{
  "n_mels": 64,
  "win_length": 400,
  "decoder_norm": "layernorm",
  "decoder_parallel_block": false,
  "decoder_inner_norm": false,
  "decoder_tie_embeddings": false
}
Rows from block 3 of the text decoder of a small audio captioner, named by matrix and row number. Rows with one number belong to one neuron. Each number is 128 + 32 x the weight over its row's rms, rounded and kept within 0 to 255. All counts start at 0.
Before each neuron's rows are labels from the 100 texts, of 14976, where the neuron reaches its highest value: "tokens" is the input token at the peak. Only what is clearly more common there than usual is listed. The data: songs of 200 made-up bird species, synthesised, often over outdoor noise.
# fc1: MLP up (decoder.blocks.3.mlp.fc1.weight, 512x128), inputs 0-127
# fc2: MLP down (decoder.blocks.3.mlp.fc2.weight, 128x512, transposed), outputs 0-127

tokens: "reverberant"
fc1.180 [119  92 134  89 157  64 153 175 123 138 145  74 157 135 102 148 179 108 125 200 200 154 158 135 116 141 113 141 151 176 180 126 129  98 100 109  89 109 128 155  93 129  87 159  86 146  91 100  79 174  78 179 140 120 160 103 116 176  95 139 132 126 141 105 135 223  97 117 127 135 114  76 101 133 134 126 121 179 103 127 161 141 171 120 142 105 111 100 114  89  60 145 193 135 139 158  79 176 160 105  80 113 104 116 105 185 114 112  99 204 120 107 161 152 129 118 131 106 114  74 139 163 104 120 137  78 125 112]
fc2.180 [ 76 147 146 152 199 158  83  84 128 120  90 153 214  94 163 211 104 132 118 110  77 131 178 130 170 148 116 132 142 168  96 142 159 104 149 160 138 102  81 129 164 121 115 171 134 129 141 135 124 144 154  85 200 134 103 147 142  53 108 157 121 143  98 211 154 125 131 123 147 144  88 142 154 116  84 123 152 121 128 148  95 131 100 164 160 118 126 156 150 140 204  85  48 115 142  97 146 152 173  92 188 134  98 130 160 126 148 162 102 123 114  97 115 180 113 110 115 152 102 157 120  99  82 139 158 113 157  91]

tokens: "over"; "in"; "room"
fc1.77 [ 74 132 152 120 146 107 219 120 134 125 135  99 181 145 153 100 148 115 171 113  99 157 168 145  65 121 169  93 173 147 100  74 170 142 131 128 111 119 179 155  81 132 125 140 135 160 169 151 167  88 190 140 175 112  79  96 192 155 144 133 148 133 122 146 174  87 125  95 156 122 153 161 139  81 112 128  53 115 188 107  93 154 110 103  72 128  90 130 117 100 144 107 157 168 140 103 178 180 141 119 174  94 170 100 140 120 111 157  95 123 147 127 139 119  88 141 130  93 150  99 118  47 151 177 104 157  93  97]
fc2.77 [100 118 130  62  72 195 140  73 129  94 149 102 113  95 152 105 130 116  95  82 191  88  31 152 176  94 148 101 124 126 145 125 104 122 113 115 139 142 128 114 105 117 116 115 175  71  82 148 164 105 125 126 123 157 112 179 144 107 159 124 129  92 146 192  98 112  91 131  90 110 134  82 177 154 132 164 183 157 145 153 131 117 123 152 125  87 115 122  79 110  49 124 160  88 179 131 152 121 122 122 106 124  67 156 109  95 145 192 171 125 121 184 122 130  98 110  86 163 173 201 112 123 109 127 126 134  88 144]

tokens: ","; "over"
fc1.89 [144 143  63 159 145 129 109 133 156 165  93 174 121 133 179 131 160 100 125 150  92  92 140 112 113 130 150  84 161 117 125 106 148 117 135 136 129 117 116 148 132 106 102  65 160 180 117  84 119 120 133 171  80 128  32 173 106 149 102 174 148 172 146 176 119 137 185 191 172 117 156 136 111 151 114 143 121 139 121 130 130 176 157 149 120 113 110 145 144 125 134 117 118 101  93 228 161  45 100  87 173 120 176 150 162 134  89 108 167 132 181  86 110  78 159 106 141  90 140 113 133 100 105 159 125 191  99  64]
fc2.89 [ 97 102 131 154 132 145 131 106  76 138 124 115 113 117 110 151 112 119 170  99 130  81 107 209 128 171  83 105 136 127 128 103 141 154 139 165 121 172 126  88 226 111 157 141  96 156 125 199 122 162 152 141 126 149 183 156 176 151 128 120  79  99 106  61 142 127 124 117 132 135 116 112 104 123 138 134 137 151 148 160 169 101 180  71 179 125 135 138 106 135  97 138 118 129  91  92 110 203 126 150 168 161 217 185 119 154 115 163  93  90 133 139 169 160 109 149 142 169 184 142 165 178 141  50 127  87 139 155]

tokens: ","
fc1.441 [118 149 105 105 162 120 121  94 147 182 113 136 137  90 142 153 125  55  90 195 172 198 116  98 124 133 134 128 157 213 130  48 138 124 134 217 141 111 106 133 159 105 118  53 143  99  84 131 135 146 191 151 147 152 108 143 144 159 116  64 136 151 147 146 135 117 132  91 103 103 135 172  64 144 101 139  70 120 106 118 190 150 105  94 125  93 129 111 134 131 156 109  96 130 119 141 121 166  63 114  88 183 164 165  66  80 112 146 164 108 117 140 116 142 118 126 145  94  97  76 145 103 136 106 129 161 167 136]
fc2.441 [130 110 180 176 103 140 108 221 106 150 151 129 148 160 147 165 117 155  39 159  80 143  85 161 176 188 136 132 148 157 130 138 119  61 102  72 130 125 112 150 152 146 148  87 190 115 164  36 113 119 146 168 114 133 145 133 145 108 119 185 135  71 167 132 111 182 143 101 185 119 164  90 100 106 184  96 146 149  91 112 137 115 140 125 133 143  96 161 138 111 131 112 149  79 108 152 129 118 151 148 145 180 127  84 156 126 110 128 104 145 127 154 125  90 205 106  97 117 116 135  82 153  84 112 142 132 184 145]

tokens: "dip"; "warble"; "whistle"
fc1.304 [133 206 149 103 201 132 125 137  84 131  89 128 119 194 122 107 133 131 147 126 121  98  56 133 111 100 166 107 158 170 149 140 158  98 108 145 120 128 117 126 130 100 123  72 142 119 161 103 130 125 161 146 158 142 203 117 107  65 148 126 129  54 116 164 128 128 173 145 174 108 101  88 205 144 175 145 170 184 154 154 110 138 134 118 152 165 134 132 223 128 191 134 163  78  92 115 121 135 142 142 170 125 157 147  58 119  90 121 115 167  78 110  70 112  80 118 116 124 117 102 174 130 155 149 116 117 144 146]
fc2.304 [162 129 107  88 149 143 141 109 173 101 148 110 221 179  55 125  82 150 116 188 158  86 137 168 183 197 108 135  90 138  86  82 147 108 187 102 125  71 127  64  71 119 149  99  90  93 121 164 151 164 139  87 132 132  92 144  86 121  98  99 122 137  43  87 114 144 108 100 116  95 127 164 114 118  91 163 107 102 180 127 139 156  94 173 136 135 101 163 128 116 138  98 107  99 112 186 174 136 154  88 121 122 120  96 156 169 112 118 135  94 120 144 162 124 115 150 105 159 152  84 141 131 161 166 116 133  88 135]

tokens: "over"
fc1.388 [150  97 147 142 139  95  94 117 127 116 161 120 175  80 168 102 169 122 142 164  63 124 180 147  77 145 148  69 134 127  66 108 104  83  99 130 119 125 118  67 123  91 115 101 129 116 119 165 112 138 170 107 140  71 111 161 150 117 116 142  98 119 155 181 173 107 106 143 140 130  90  81 198 105  74 143 190 128 100 125 154  84 255 145 159 127 143 113 136 125  93 143 115 105  65 148 118 107 139 141 142 107 138 161 167  99 106 105 149 123 124 168 170 133 143  69 130 117 108 143 131 137 195 145 148  97  65 159]
fc2.388 [153 177 139 132  91 125 130 138 124 161 113 150  98 119  84 111  98 198 125 178 132 189 140 115 133 138 109 148 108 162 154  94 203 208 105 154 128 149 137 178 140 119 111 146 135 156 132 110 122 186 148 181  96 146  45  96 116 168 127 138  68  97 101 119 133 138 130 125 162  61 117 131  91 102 110 161 119  85 132 144 135 151 136 148 100 139 188 144 131 116  95 156 125 104 110 107  77  90 122  85 148 149 125 178 119 116 159 144 167 120 166 209 144 167 126 161  46 145 165 102 119 137 115 100 148 200 187 110]

tokens: "reverberant"
fc1.289 [ 62 114 117 124  96 129  88 150 114 169 147 125 124 133 146 173 119 104 119 114 101  62 150 116  79 194 111 116  43 171 139 116 135  92 129 180 153 129 112 138 140 103 165 125 130 129  90 123  95 134 178 156 105 148 131  85  91  93  82 143 148  89 111 178 142 148 141 153 163 151  19 122 153 106 147 111 161 225 143 126 163 123 132 129 106 119 156  71 158  85 154 173 167 116 132 174 144 141 138  54 138 164 117  93 146 122 185 142 176 150 108 130 141 153  99 131 154 176  66 174 114 115 142 143 109 130 137 130]
fc2.289 [153 122 111 154 159 116 109 119  74 122 141  86 140 106 145 143 145 197 142 143 146  95  85  79  97 142 113 111 152 126 118 132 186 109 142 153  53 120 141  83 162 172 164 176 120 140 144 144 125 152 194 150 177 128 110 155 146 179 133 156 112 161 150  79  91  95  59 107 106 115 140  90  96 198  75 115 193 152 138 185  83  95 136 116 117 114 108 147  74 149 155  87 124 130 107 142 130 155 159 166 110 107 112 134 138 107  74  70 122 165 152 115 201 159 139 139 134 150 153 129  42  99  88 142  93 134  96 100]

tokens: "wind"; "stream"
fc1.335 [116 147  86  64  90 138 184 119 168 150 134 167 121 101 120 151 127 134 157 132 170 108 152  64 144 118 160  84 158  63 128 124 187 141 136  92 153 146 128  99 100  82 102 105 167 194 119  65 144 108 147 122 154 121 135  85 104 149 125 116 176 128 107 136 205 142 119 155 147 117 129 167 113 111  97 161 142 110  71 170 124 114 162 156  80 124  94 189 152 185  86 142  68 113  95 162  91 124 163 133  89 105 103 142 193 120 192 106 109 151 136 173 107 121 155  93  68 144 135 154 129 162  99 184 102 144  91 147]
fc2.335 [ 90  93 167 133 120 111 124 159  83 156 162 150 113 167 154 120 154 158 166 125  79 163 176 159 128  90 151 125 101 123 153  92  73 145  96 123 123 138  88  93 143 118 152  88 124 123 181 113 137  90 160 119  71 131 142 132 111  85 127 107 104  83 156 112 129 135 188  99  82 102  98 100 100 122  77 112  92 127 165 153 152  88 111 108 117 196 162  62  97  36 134  92 138 119 198 103 150 137 102 126 133 113 141  69 112  82 176 179 145 103 145 149 181 131 112 131 200 167  97 112 151 168 134 115 129  82 189 141]

tokens: "reverberant"
fc1.466 [100  94 132 135 170  51 111 148 128 146 119 143 161 178 132 142  86 164 101 153 125 155 183 153 139 199  75 194  74 129  92  79 137 200 152 165 183 116 163 188 164  95 125 112 114 147 114 105 148 160 115 146 102 143 133  89 161 169 105 126 168 143  91 130 158 154 120 155 112 143  90 153  77 116 114 119 147 118 152  66 113 136 145 114  97 120 123 167 109  69 102 123 169 114  76 211 146 163  98 118 144 108 194  86 167 131 140 106  95 111  89 138  94 178 136  90 132  82  96 129 140 114 116 125 103 115 129 178]
fc2.466 [154 108 148 119 108  90  92 172  87 126 108 157 148 174 172 168  80 127 130 121 162 148 107 136  43 133  98 142 154 188 107 160 146 117 135 149 160 123 121 179 152 142 144 146 128 168 149  87 135 167 111  94  70 108 107 188 119  82 139 172 112 130 166 116 148 153  52  95  80 151 146  66 157 131 111 115 106 150  89 166 129 131 133 160 167 120 155  81 146 168 151 144 127 188 143  91  85 185 141 116 120 125  59  69 122 174 130  99 173 135  94 116 130 147 131 101 200 119 125 118  87 142 118 159  47 133 113 104]

tokens: ","
fc1.374 [123 118  82 117 134 106  88  98 144 139 139  94 132 149 161 165 164 145 104 222  69 159 197 144 123  96 132 130  83 205 120 122 149 123 140 162 127 172  71 129 155 117 145 119 146 141  91 163 130 104 129 175 156 189 123  82 108  84  84 165 129 157 116 147 146 164 183 130 133 185 126 139 113  68  72 192  83  34 142 144  99 147 144  94 153 131 109 123 115 131  66  82 126 146 139 125 166  93  97 122 145 109 127 141 162 145 157 128  76 188 132 126 130  84  69 156 153 127 106 103 138 122 147 126 156 158 124 126]
fc2.374 [ 97 146 161 156 129  73 124 171  77  96  96 101  77 108 142 158 146 111 128 103 155 133 104  84 182 169  80 146 182  70 187  71 213 141  79  72  81 111 135 100 163 130 138 132 142 121 109 107 133 151 138 121 147 115 188 163 149  99 161 121 170 115 128 111 157  93 104 144 181 117 138 137 140 139 158 175 177 119 138 119 110 115 103 111 157 136 197 125  96  70 120 186 145 110 130  65  73 116  86 155 139  92 208 146 150 132 113 138 114 161 140 118 133 109 129 137 125 158 116 127  91 172 104 160 176 111 169 159]

tokens: "mains"
fc1.508 [122 168  88 109 196 143 122 126 128 116 125 186 101 136 125 110 121 116 167 139 166 160  39 123 169 178 102 135 100 128  40 142 120 119 130 139 123 110 192 112 147  49 127 152  91 139 132 181 140 106  99 104 154 126 164 118 112 137 161 105  83  87 152 154  83 145 166  94 119  93 132  38 158 131 104 106 114 119  98 125 113 108 153 143  98  47 132 166  81 115 112 135 128 140 166 176 179 131 195 116 157 133 110 110 145 119 126 179  64 121 117  90 157 118 137 103  67 106 170 151 155 110 113 101 148 158 163 119]
fc2.508 [119 182 114  92 153 119  78 116 159 134  92 105 162  97 149  87 178  84  91 146  97 133  99  33 168  94 117 122 148 161 107  87 133 103 151 141 142 164 175 123 168 187  99  98  98 112 163 103 170 170  81 160 126 119 138 120 156 166 159 146 143 116  77 174 140  37 156 157 121 115 142  57 123 112  95  62 118  88 103 161 153 133 120 147 106 154 145 143  97 113 146 139 140 132 129 173 116 130 116 138 104 145 184 179  74 126 124 109 195 108 109 150  89 130 171 130 138  96 123 173 126 111 210 133 107 135 159 136]

tokens: "wind"; "a"; "<end>"; "room"
fc1.492 [127 148 137 147 146 133 146 155 146 118 124 143  98 149 192  80 172  76 115 125 214 112 152 173  98 163 168 153 115  76  79 149 175  86 166 140 151 219  96 173 123 135 110  94 173 144 140 120  95 114 133 119 160  97 155 123 158 154 105 132  84 162 136 137 116 164  96  92 127 193 161 180 126  93  66 140 141 164 148 128 142 162 141 114 101 133 154 141 146 166 155 130 138 141  89  56 149 147 121 133 129 144 103 161 107 158 127  25 125 177 124 127  97 138  90  75 136 116 116 100  96 193 110 147 123 103 137  85]
fc2.492 [104  93 109 115 134 167 183  89 150  85 173 156 187 187 162 144  98 165  99 137 124 105  98 102 123 119 120 115 105  84 103 151 116 140 148 105  67 135 116 188 122  96 145 128 155 125 172 119 217 112 140 152 123 156 215 125 168 112 178 165  92 127 161 211 154 141 104 105 126  70 146 159 142 154 149  82 137 129 135  72 163 115 111  97 168 117 121 155 133 124  76  68  83 159 156 181 163 115 138 139 119 153 198 139 128 153 160 115 141  57 198 108 145 141 151 130 111 132 114 118 153 159 146 124 126 134 123 138]

tokens: "wind"; "rain"; "stream"
fc1.119 [171 122 127 136 154  77  89 151  60  98 226 143 109 189 138 115 111 129 117  62 121 137 179 146 108 127  54 102  46 196 103 190  73 135  90 138 151 107 148 143 128 117  87 146 101 170  77 146 136 133 129 143 175 144 134 129 104 115 112 127 121  66 161  45 184 142 148 135 144 141 171 119  99  99 107 154 113 119 107 144 131 106 203 154  89 143 108 150 177 118 115 117  94 142 138 129 137  99 123 143 140 150 156 161 134 131 105 113 178  71 115 150  87 168 122 150 140  90 112 121 126  89 139 161 104 134 123 155]
fc2.119 [130 177 177  55  60 173 105 156 139 161 172  76 120 156 113  74 133 160  93 117 143 148 102 122 160  97 196 153 111  87 125 166 160 140 138 143 179 148 133  87 137 153 147 141 106  99 123 109 103  73 164 134 136 200 151 104 122 111 150 123 127 159 121  79 179 120 154 125 138 116 157 163 180 131 132 110 205 166 134  63 123  97  90 145 132  85 169 168  90 155  95 120 145 107  86  77 139 123 140 101 156 126  95 106 182  98 179  76 139 145 153 114 108 117 108 179 131  73 196 121 142 139  94 135 104 144 107 119]

tokens: "reverberant"
fc1.101 [143 125 190 158 154  75  97 134 140  79  97 117 131 211 119 130 170 166 133 185 158 129 188 103 120  83 100 170 140 158 123  95 123 158 119 173 124  59 120 147 113 116 200  79 143 143 100 142 135 155 116  99  69 168  80  94 132 155 134 133 166 148  42  98 129 179  97 115  70 122 103 131 183 142 130  89 130 104 136  84 128 142 160 139 132 145 103 121 129 108 102 157 110 152 135  70 170 149 149  80 114  93 122 135 166  85 139  81  93 124 112 171 109 119 149 127 151  99  86 128 153 221 107 150 106 119 119 118]
fc2.101 [135 120 132 132  73 172 115 135  86 117  67 178 174  63 115 127 112 155 145  97 118 151 204 137 172 104  84 116 160 136  71 123 186 146 177 140 170 119 169 132 118  88 139 122 113 114 132 104 151 177  88 147 127 103  98 143  89 124 120 138  96 130 190 129 147 164  62 169 122 123 139 111 179 110 111 108  95 157 110 155 126 101 122 185  98 120 132 136 132 185 149 120 132 116 170 132 100 144 163 148  67  70 143 103 170 112 161 130  88 124  87 178 132 189 177  74  76 168 107  89 101  88 134 127  91 138 174 165]

tokens: "over"
fc1.442 [140  95 130  93 124  83 155 126 173 111 172 136 122 117 169 184 130  99 176 166 152 183 122  71 139 135 121 130 148  92  82 158  94 182 115 115 172 107 132  90 125  70 114 169 174 145 123 128 127  55  67 149 138 109  61 128 134 133 129 126 131 120 137 125 150  86 140  95 173 138 100 146  97  80 113  68 107 120 155  73  61 135 166 120  99  87 147 143  69 102 172  66 149  97  82 149 115 163 110  77  81 157  99 184 130  71 121 150 166 142 101 182 149 113 144  92 117 118 142 108 144 118 143 165 132 165  91 111]
fc2.442 [160 119 157  79 182  86 150 100 100  67 181  67 158 117 165 127 117  79 192 132 111 140 124  90 144 109 141 111  87 145 148  95 111 160  98 117  91 126 136 147 125 158 100  32  77 193 133 128 103 112  69 106 159 114 126 113 108 150 107 172  86 119 148 119 131 120 130  91 186 104 177  76  95 117 168 135 100  87 145 106 136 121  99 152 100 160 150  82 134  75 103  54 142 113 145 106  75 177 131 136  84 142  93 110 107 118 162  62 120 125 112 139 109  86  59 100 145 116 150 144 138 125 113 149  87 122 152 158]

tokens: "mains"
fc1.35 [152 175 127  68 198  95 141 158 121 149 129 149  95 127 145 111 138 115 132 132 107 167  71 113 131 129 130 103 169 146  97 194  84 136 114 156  84 121 148 114 105  98  92 123  85 194  62 176 138 139  82 143 112 153 137 171 162 164  66 117 123  60 125 112 106 156 150 132 155 111 123 113 122 162 135  76 140 128 164 107 187  52 143 144 100  94 128  67 157 117 176 173  54 148 142 116 157 121 147 160 100 137 154  88 198 164 111 151 171 148 160 161 120 155 126  96 109 157  93 174 126 136 157  88 165 130 154 129]
fc2.35 [149  98  47  99 106 104 169 146 218 122 112  49 118 108 159 121 144 130 129 139 110 144 139 156  95 153 167  74 132 113  99 134 170 114 179 147 106  94 114 115 149 151 108 143 146 156 149 110 130 140 129 150 124 181 205 127 172 185 116  99 103  79 110 122 140 186 166 145 137 108 106 146 132 122 111  62 209 143 118 195 153 117  94 178 150 137 105 104 132 144 119 114 145 165 119  88 100 129 116  47 146 182  97 161 169  82 129  88  94 129 121 112  90 106 150 123 169 150 154 141 143 104 128 140 143 117 205 142]

tokens: "mains"; "in"; "arch"
fc1.499 [181 183 129  92 151 143 110 101 122 133  95 153 136 126 150 136 116  92 111 116  55 150 181  76 166 126  89 117 177 144 138 109 120 138 165 124 147 117 191 123 139 128 141  59  95 143 137 192 188 112 129 103 168 108 175 130  97 205  80 127 183 157 126  84 128 132 149 167 204 118 163  50  92 131 124 129 162 140 153 141 125  78 120 132 157 110  98  94  87 182  90 131  65 161 108 101 175 101 111 111 104 166 102 146 118 128 124 144 137 149  67 112 123 141  97 154 111 143 160 118 156 156 120 133 145 115  79 191]
fc2.499 [123  94 120 192 115 133 132 138 155 171 174  59 106 135  94 119 126 156 156 144 185 146 194 112 110  97 140 126  89 132 161  90 148 104 167 144 118  94  97 104  86 168 145 144 107 140 115  57 137 149 135 129 106 175 145 155 189  79 145 160 127 145  92 148 182 153 141 140 113 122  41 142  63  98 183 111 120 144 112 178 143 215 125  96 118 118  79 128 168 120  94 160 142  89 196 131 110  88 101 124 107 121 165 148 181 117 180  70  81 136 139 184 130 140 161 154 108 105 148 150 144 123 129 116 146 142 144 114]

tokens: "wind"; "arch"; "warble"; "dip"
fc1.46 [ 75  76  86 118 155 124 139 109 140  89  93 122  98 116 110 128 175  79 126 116  92 100 193  66 137 186  79  94 124 131 193 155 126 134 159 131 126 153 117 168 157 117 145 122 135  93  81 168 176 142 140 150 159 130 160 150 119 107 129 166  76  91 163 201 155  97 148 131 145 112 101 176 135  95 173 141 146  71 140 113 162 155  96  86 100 162 113 158 129 188 156  61 132 136  74  85 100 184 131 106 113 144  93 142 131  88  94 137 135 117 149 191 118 100 146 156 111  88 193  99 139 126 110  75 153  88 100 125]
fc2.46 [169  99 114 154 168  95  93 119 139  78 147 111 147 142 127 103 129 154 152  66 109 158 147  82 170  74  70 124 147  91 126 147  79 155 149 121 122 119 148 195 148 138 173 157  80 164 140 178 168  94 126  76 169 129 134 123 128 115 217 120 221 141  99 156 132  66  74 155 140 113 140 144 129  82 177 148 128 105  99 139 119 125 109 167 142 152 137 141 175 115 149 138 138 144  95 173  85 107 139 119 165 107  85 125 144 152 156 199  99  81 126 117 186 118 124 146 119 137 130  61 166 116 164 127  69 153 114 152]

tokens: "x"; "warble"; "downsweep"; "dip"
fc1.459 [147 162 199 169 122 131 154 129 173  91  82  64  96 160 149 109 156  90 171 149 113  40 124 128  94 130 164  82  92 141 145 121 132 123 144 131 147 147  81 127 165 148 135 156  92  85 145  98 140 126  87 102 120 199 138 111 121 172  94 157 107  81 171 115 141 131 106 149  95 161  72  86 150 156 168 174 129 149 106 119 126  97 151 145  98  71 110 159 196 166 160 147 178 176 108 103 129 161 134 133  87 151 105  89 128 159 147 139 139 172 143 108 207 118 120 148 128 147 124 136 109 195 123 190 100 143 141  77]
fc2.459 [152  76 160  92 130  96 115 161 143 107 205 103 110 180 136 107 106 132 107 145 150  81 152 125 118 203 114 151 104 121  99 121 104 121 121 113 188 126  95 151 149 142 125 156 123 145 125 144 187 138 152 134 163  91 196 139 176 146  69 177 137 117 151 124 125 105 125 140 119 154 146  68 187 132  89  70 168 110 101 131 141 116 186 154  81 109  90 126 115 141 166 174  99 163 172  91 206 133 199 149  96 107 116 135 124 144  88 150 153  92 139  53 114 148 175 157 129  76 139 130 101 158 153 111  79 141  83 121]

tokens: "dip"; "<end>"; "downsweep"; "whistle"
fc1.112 [136  91 144 170 166  83 121 101 155  83 123 166 108 122 103 141 182 130  96  92 109 168 180  92 121 111 103 166  91 170 106 162 101 107 153 126 142 132 115 128 142 132 131 177 158 100  78 157 161 131 122 172 137 157 122  97 162 107 181 153 124  91  92 140 136 116 124  77 186 138 121 165  44 114 135 143 178 121  29  69 139 168 142 125 136 144  98 133 129  72 134  97 153  67  97  93 149 129 119  87 116 133  94 156 157 154  87 141 104 168  67 134 123 148  92  93  90  69 165 130  92 123 152  45 145 145 130 140]
fc2.112 [191 145 117 102 155 184  93 120  83  92  97  72 109 212 136 134 165 152 148 119 113 139  89  90 121 124 160 129 128 160 126 140 148 143 147 145 133 116 133 151  67 127  92 176  95 127 140 169 175  66  75 141 100 127  97 115  85 144 117 152 110 132 182  96 138  66 144 144 113 142  95 137 117 161 127 152 161  67 158  99  94 151 150 114 139 129 117 134 103 134 168  54 108 162 132 167  70 119 165 146  94 144 100 154 100 113  84 166  85 147 152  91 125 186 156 172 137 115  92  64 139 200 189 147 137 104  91 135]

tokens: "dip"; "downsweep"; "arch"; "upsweep"
fc1.428 [177 161 155 171 141 129  93 127 134 108 170 134 149 153 130 130 128  93 130 141 147 151  97  83 119 138 111 112 112 134 101  97  41 164 167 174 135  93 115 177  85 117 157 147  82 121 116 126  74  52 143 135 125 183  95 122  86 155 119 101 137 149 102 121 120 157 153 148 155 154 150 164 103 120 175 108 153 166 117  42  91 147 191 105 103 157 119 162 176  74  56  99 144 116 146 104 149  83 126  89 100 132 109 179 162  30 127 132 124 157 104 177 115 145 139 154 125 124 174 157 176 135 114 152 164 104 125  83]
fc2.428 [120 147  64 115 152 124  82 172 133  90 113 157 140  85 102 166 131 145  89 155 100 191 158 122 137 128 101 120 114 129 114 129 140 115 181  86 116 175 165 161 120 154  91  73  60 187 119 130 148 139 137 197 109 123 129 171 150 125 192 144 107 172 142  90  77  93 192 144 159 128 107 146 100  72 148  98 113  99 133 118  77 113  29 107 148 126 153 113 103 155 102  99  97 158 140  87  71 149 147 195 115 141 114  95 115 200 113 143 132 135 171 164  93  86  92 134 151 128 144  89 132 118 123  90 126 109 131 158]

tokens: ","
fc1.356 [140 137  74  72 130 125 113 122 131 120 153 126 114  83 114 126 157  74 121 124  97  93 166 118 156 131  65 154 130 141  77 137 169  96 119 129 142 167 175 150 108 161 121 173 158 162 141 145 107 194 153 137  86 177 143 149 125 169  98  96 118 110 164 113  89 146 137 113  99 152 155 112 165  36  54 125 140 127 208  90  74 115 138 189 164  65 129 128 158 171  96 191 122 156 157 131 121 128  86 151 106 112 143 104 144  66  70 127 121 147 147 131 133 157 107 161 156 163 123 190 167 145 157  78 125 115 110 149]
fc2.356 [145  88  90 125 109 174 104 165 131 147  73 152  98 137 128 120 156 153 103 143  93 195 120 115 101 173 121 121 143 131 166  95 199 183 103 127 135 139 108 114  50 138 149 212 118 181  81 124 114 153 130 118 119 108 137 108 104 118 140 141  93 121 103  94 102  80 163 149 109  99 120 105  86 193 130 139 103 141 172 135 127 148 104  73 118 116 177 122  59 195 149 119 106 175 188 160  85 108 122 153  70 197 108 106 130 116 100 122 101 117 167 131 105 135  92 147 112  93  87 122 197 121 178  98 113 143 101 158]

tokens: "x"; "click"
fc1.313 [163 137 159 105 168 156 111 112 179 111  97 131 102 106 176  90 150 133 152 142 151 147 165 131 146 199 159 165  70  82 184 155 112 150 101  82 119 120 157 120 125 138  84  92 165 131 131 108 123 108 115 118 118  96 101  97 127  89  81  66 161 107  82 156 168 112 124 169 144  98 122 191 143 162 134  55 194 135 111 150 184 154 108 141 156 134 114 181 144 137 121  60 172 166 106  88 134  50 119 144 211 102 152 139 131 107 101 129 129 119 135 160 145  88 114  96 100 112 143  90 178 139 164 102 120 121 185 154]
fc2.313 [112 141 156 167  75 109 133 145 109 198 147  91 142 130  95 170 119  93 141 125 116 118  85 156  49 112 118  78 110 142 134  74  18 144 113 148 114 165 176 111  81 130 172 174  82  74 196 198 133  70 126 144 113 140 149 167 105 128 116 157 127 176 126 143 146 155 124 126 143 182 115 147 136 121 148 131 118 127 146 179  84 129 171 140 121  76 135  93 148 110 127 135 113  81  85 132 127 144 130  97 164 134 175 151 139 182 105  93 190 119 160 169 151 140 129 105 136 158  68 162 158 146  95 114 118 129  82 125]

tokens: "x"
fc1.462 [136 138 114 128  92  81 108 137 128  93 139  32 136 105 103 119 157 129 107 161  52  84 120 133 135 117  87 163 165 183 162  53 121 110  99  93 106 185 156 162 124 124 120  96 170 151 121 208 121  75 163 163 121 145 120  61 127 141 146 117 112 107 134 106 118 137 192 116 114 104 134 122  79 159  92 165  71 105 127 113 115 158 127 130 192 107 117 111 106 100 118 176 108  97 129 153  90 133 105 129 130 106 104 126 177 145 189 140 118 112 129 121 153  95  64 159 137 149  66 129 169 115 161  94 162 187 189 120]
fc2.462 [ 73  96 127 162 177 153 131 143 139 158  68 106 162 120 117 149 118 132 103  95 167 169 140 114 115 133 129 130 165 152 162  67 206 117 162 139 133  84 163 118  99 148 149  98 228 125  67 113 122 135 108 127 149  84 194 185 152 174  88 122  71 116 184 127 138 133 106 138 116 143 118  73 109  91 110 141 124  92 152 142  78 138 143 141 147 125 179 154 149 153 163 134 145 119 139  87 122  85 109 187 104 173 119 209  85 143 159 133 144 102 151 131 120  72 108 132 118 111 143 148 147 158  70 179 180 132 127 161]

tokens: "over"
fc1.103 [127 170 130 119 140 184 143 134 112 126 161  67 144 180  71 112 139 110 121 118 104 144 116 164 141 116 113 121 161 149 128 110 141  99 108  76  88  42 163 133 157  90  95 135 113 133 121 124 139  78 163  82 131 122 156 101 106 136 131 132 107 147 179 134 146 180 209 159 120  76 135 118 124 136  98 142 116 206  80  84 116  84 187 160 127 139 129 126 117  91 107 156  73 221 139 129 163 141 112 146 126  86  99  60 111 113 149 164 152 170 144  83 104 129 125 177  78 117 135  68 109 149 161 124 109 167  77  94]
fc2.103 [153 177 129 116 103 133  75 161 179 140 118 134 221 138 113 103 178  71 116  96 142  69 191  92 183 112 200 139 100 103 126  89 126 144 111 128  96 116 159 128 158 133 105  76  58 125 118 135 122 163 203 133  64 138 123 100 111  80 154 128 139 239 143 123 182 162 126 141 110 118 150 118 100 117 131 103 107 148 147 100 175 169 132 123 134 102 131 143 136 113 122 107 169 137 113 144 116 111 144 150 155 172 133 138 149 143 142 150  82 118 126 187 147  77 137 134 112 157 100  93 120 105  44 166 123 142 149 124]